Rows from block 9 of the image encoder of a small image-text matching model, named by matrix and row number. Rows with one number belong to one neuron. Each number is 128 + 32 x the weight over its row's rms, rounded and kept within 0 to 255. All counts start at 0. Numbers have three digits each.
After each neuron's rows are labels from the 100 images, of 14976, where the neuron reaches its highest value: "place" is the part of the image that holds the peak; "strongest on" is what is common among them. Only what is clearly more common there than usual is listed. The data: close-ups of made-up surfaces with and without defects. In brackets: how many of the 100.
# fc1: MLP up (encoder.blocks.9.mlp.fc1.weight, 640x160), inputs 80-159
# fc2: MLP down (encoder.blocks.9.mlp.fc2.weight, 160x640, transposed), outputs 80-159

fc1.613:099130130142198155120131171148124130097127126080134100101106152144105119106130147164046089112170161141098152144138148144112124132113180071175074117114124145117108115088170137117129170119140098108129140140077167115099155162151193112099091109
fc2.613:136161123098042088128143078134136138141148103149144134134127099136122139197102122137198135132134125117143120101140084097145100170135085149061152120131168151094159134137127147178073121138126152101142125131174116149118123044131093126160133158
place: top right (27)
strongest on: tiles (48); bright spot (35)

fc1.132:089087145161153152139105144125131106128117098132110170112159129152102088114141126130090124109105134137148135118102060109093082108119125183138188139123169051109096120146137137107110086115173183090137128170182154141140134154163115097174119160
fc2.132:125198128077116090127160175171122093081124136133116134125133103122135127121115122139150155135144131127137133148133195103178175152126136075112097139124133179114146133067128125104155165137132063094115133130103177121162123102125116145070161061
place: top left (41)
strongest on: wood (44); hole (27)

fc1.214:129096164133107139137165123104092048152109133157120107130148109132138131130117132069189092136092085125143124127091062101096111095133063167023118112107110093142104138189146132084095093126165150136134107101182130185116099107150143103155210104
fc2.214:147110122181179139136088160117153175123118165124076139118132123113139127124140127174046141141185122133125132158162182164169151131138176072220125137128108103134136132123087115110195168111125091156132125124099160075166134164105110179109059145
place: centre (27)
strongest on: wood (57); hole (49)

fc1.489:149168152140117138174155138140145106137108094156168114099113106136155024118154156121229141113141091122150114149163117129116171150104148196057214098143101170130173107104115116080113099122100118140086105103135102165141123138188104095119153083
fc2.489:124077125112125147129141142132091210123119187130091125124126143125139202182112129152081081123137128128127145116096124153174121104124147068190061126127153095094084110218116161171136130123124117167176125129120120103111136124112187155152088198
place: bottom centre (29)
strongest on: hole (38); scratch (34); tiles (32)

fc1.608:144158168127138135171038137127126167120107112114173138121171134129131155053149088116153186121138184139116119173108145110122089154101090121118088163101164144152193087149128125138219130127092164123147117119176138142152134117176111122121142087
fc2.608:104096111095077121127233148132097108162156096129081142137123158124128134183086127148129081126064129132114141085128102135167099069129182091142150108133155134097083106132158137115040196126117105086144126117096159141061137121069138121164081165
place: top centre (27)
strongest on: tiles (70)

fc1.578:168139090096181128102076171119143119098188137097145149130145140161083112153090126102160079114155097136106171108142111130094170181124117121098082065100163117104165105118171175083171063143098155175165100132089120166159131144160193123150164128
fc2.578:063087114163061135140201132132094117152071140136103134136118128108131172174182128179098147114096124133112117198130118125116103050116180150144167124148105076138097123172106101177089148129123015160053132119123145062102132140130077109139055169
place: centre (27)
strongest on: bright spot (78); leather (41)

fc1.83:158143146133080126116127161119162149191136141126112144083162103095089076119119126099166093077090125092115130092161105126125097161114063189073131204140184086128095127129076112130100072100119127083093057104183096090177131143182118097147190115
fc2.83:103123126126141167133100128121079152077108188115142134120132094109127178146150124095111157133134130123121123223155101131146145084136178030157128131134092153165173123147125162110170122107123146127132127124055157154026133103050151154099098093
place: centre (32)
strongest on: wood (80); specks (40)

fc1.470:115117128169123060132144239110082127049133146137111117094072163149101151099097175140111063138166092126132119106139064149148093078166073077129143160169130152096140110138140156099119171106138077159178121144142129126123167111150190178140087175
fc2.470:136148106128174165126112018139154085212142081149165133116122127125120087134149129150111175129105120136127113144100106122087131167120194186118123109131122101138060125130144105109102099127127168105069130127150150148144124117104046073104222120
place: centre (30)
strongest on: hole (76); brushed metal (34); stone (29)

fc1.522:155050138154136097081118110082081125090157153101101143114104140111152146116134162064149146126165106091146108108126022098104102115157073171075187109160109122093144086131130133107126118115131190157145116107176147189114155113173116094145111114
fc2.522:094184114116083145129133154141154118175096078123099143132123054116126126089142130190074068136083128132129154097209193129113199111125189112174058117137150193146077121154147129070143159116123079105079131116147176063122131139120123135079137121
place: bottom centre (27)
strongest on: tiles (99)

fc1.119:097108131109255191108049085138159131142198096110121137108136133138098127152111134141113167195156107147122115144103059140131154080103163133141135109160073114203112137087132117141192127112151189149151133201089116170137126169115175153138161138
fc2.119:114163135091004021120197194119144092102080147140153128136124148128121097084120133139134066130097129125134145111150121103150103178128087159098120124126192178043119133179135139130019137135131107089132128127171118155146129054139150118161134146
place: top centre (31); top right (28)
strongest on: tiles (64); bright spot (30)

fc1.229:116100145090163164154072176113172088096070105175155116155164138141133091095098143135060198156064128134149094165170161150115161127119091205148129134114095147167139101140159116163189119104104087151103106126127097069087130188166081096144151097
fc2.229:109165127124077053128168114116118181140178101143095129130125102141121123158114126110174071132174125130134144064088150131173090148134134055109136133125162185032132134107092173163044111143127187120179129135105137203127128091078206147169079171
place: centre (34)
strongest on: tiles (45); scratch (28); specks (27)

fc1.254:129109137136105133087143071101098115185119164126135142134073128158138110175132149034193081143080098129183189129119050131104124095140061159056121107155146087171097143168159129108103092161132166165111141077174120135107131060130113090144160146
fc2.254:137106121146155125125105185121165141127126119118071142118128104114140093102106129201048153134202130132122102141138185152129163117127193087192118123130111135130139123119082093087192159111126072124154131123103180096206135193133104168100116124
place: top left (31)
strongest on: wood (61); hole (38)

fc1.166:176117145131102117100102133125088075107126116126085128116120065162135139173135136159152116120099068151145115102128089129148145099108071097084112103150166020124148178153157136177163093114116156169188114084214121131170153156116133063137128128
fc2.166:088098111142171146126123140126162180133091176120110121139120168100131137109127135123083156146160133129126141227099151128113151171130199139179183133131106196178111121146095132019170148134121071089074134124068143106105134146165103172073149152
place: top left (65)
strongest on: wood (55)

fc1.438:187081129139128146122099116157066127187133122103112132118127136166166151133149205099190164129044111152135089130136060155142108158111090194041195144146126078133153133215175116154132124119146140133134146103165112107143175145165136127177070100
fc2.438:117159131070134090122145180123141126099137119134129131119128122117140090111059129186064122138203133136123153114111167140114148137120168061212065140128145179121079118077101109032167125125124141065159129122145159160120132154098145142096172170
place: middle left (37)
strongest on: leather (48); bright spot (47); wood (40)

fc1.290:162175087082188182154100107144149146133141082095158171127148131141087138089097117139159120118150140132089091152148222148113205155114161105130090124120087151153145112120144096112232112108128137130174115164078126125119117084159103142132130105
fc2.290:096042121166068107125191158119093141106117173113070114146125164134124138177152135112117093117102124132122154122128030142173111090136115122136133121126161048088098130175127142169043174125118087124090128123150094105114134164090142126204090190
place: top centre (28)
strongest on: wire mesh (33); tiles (33); scratch (28)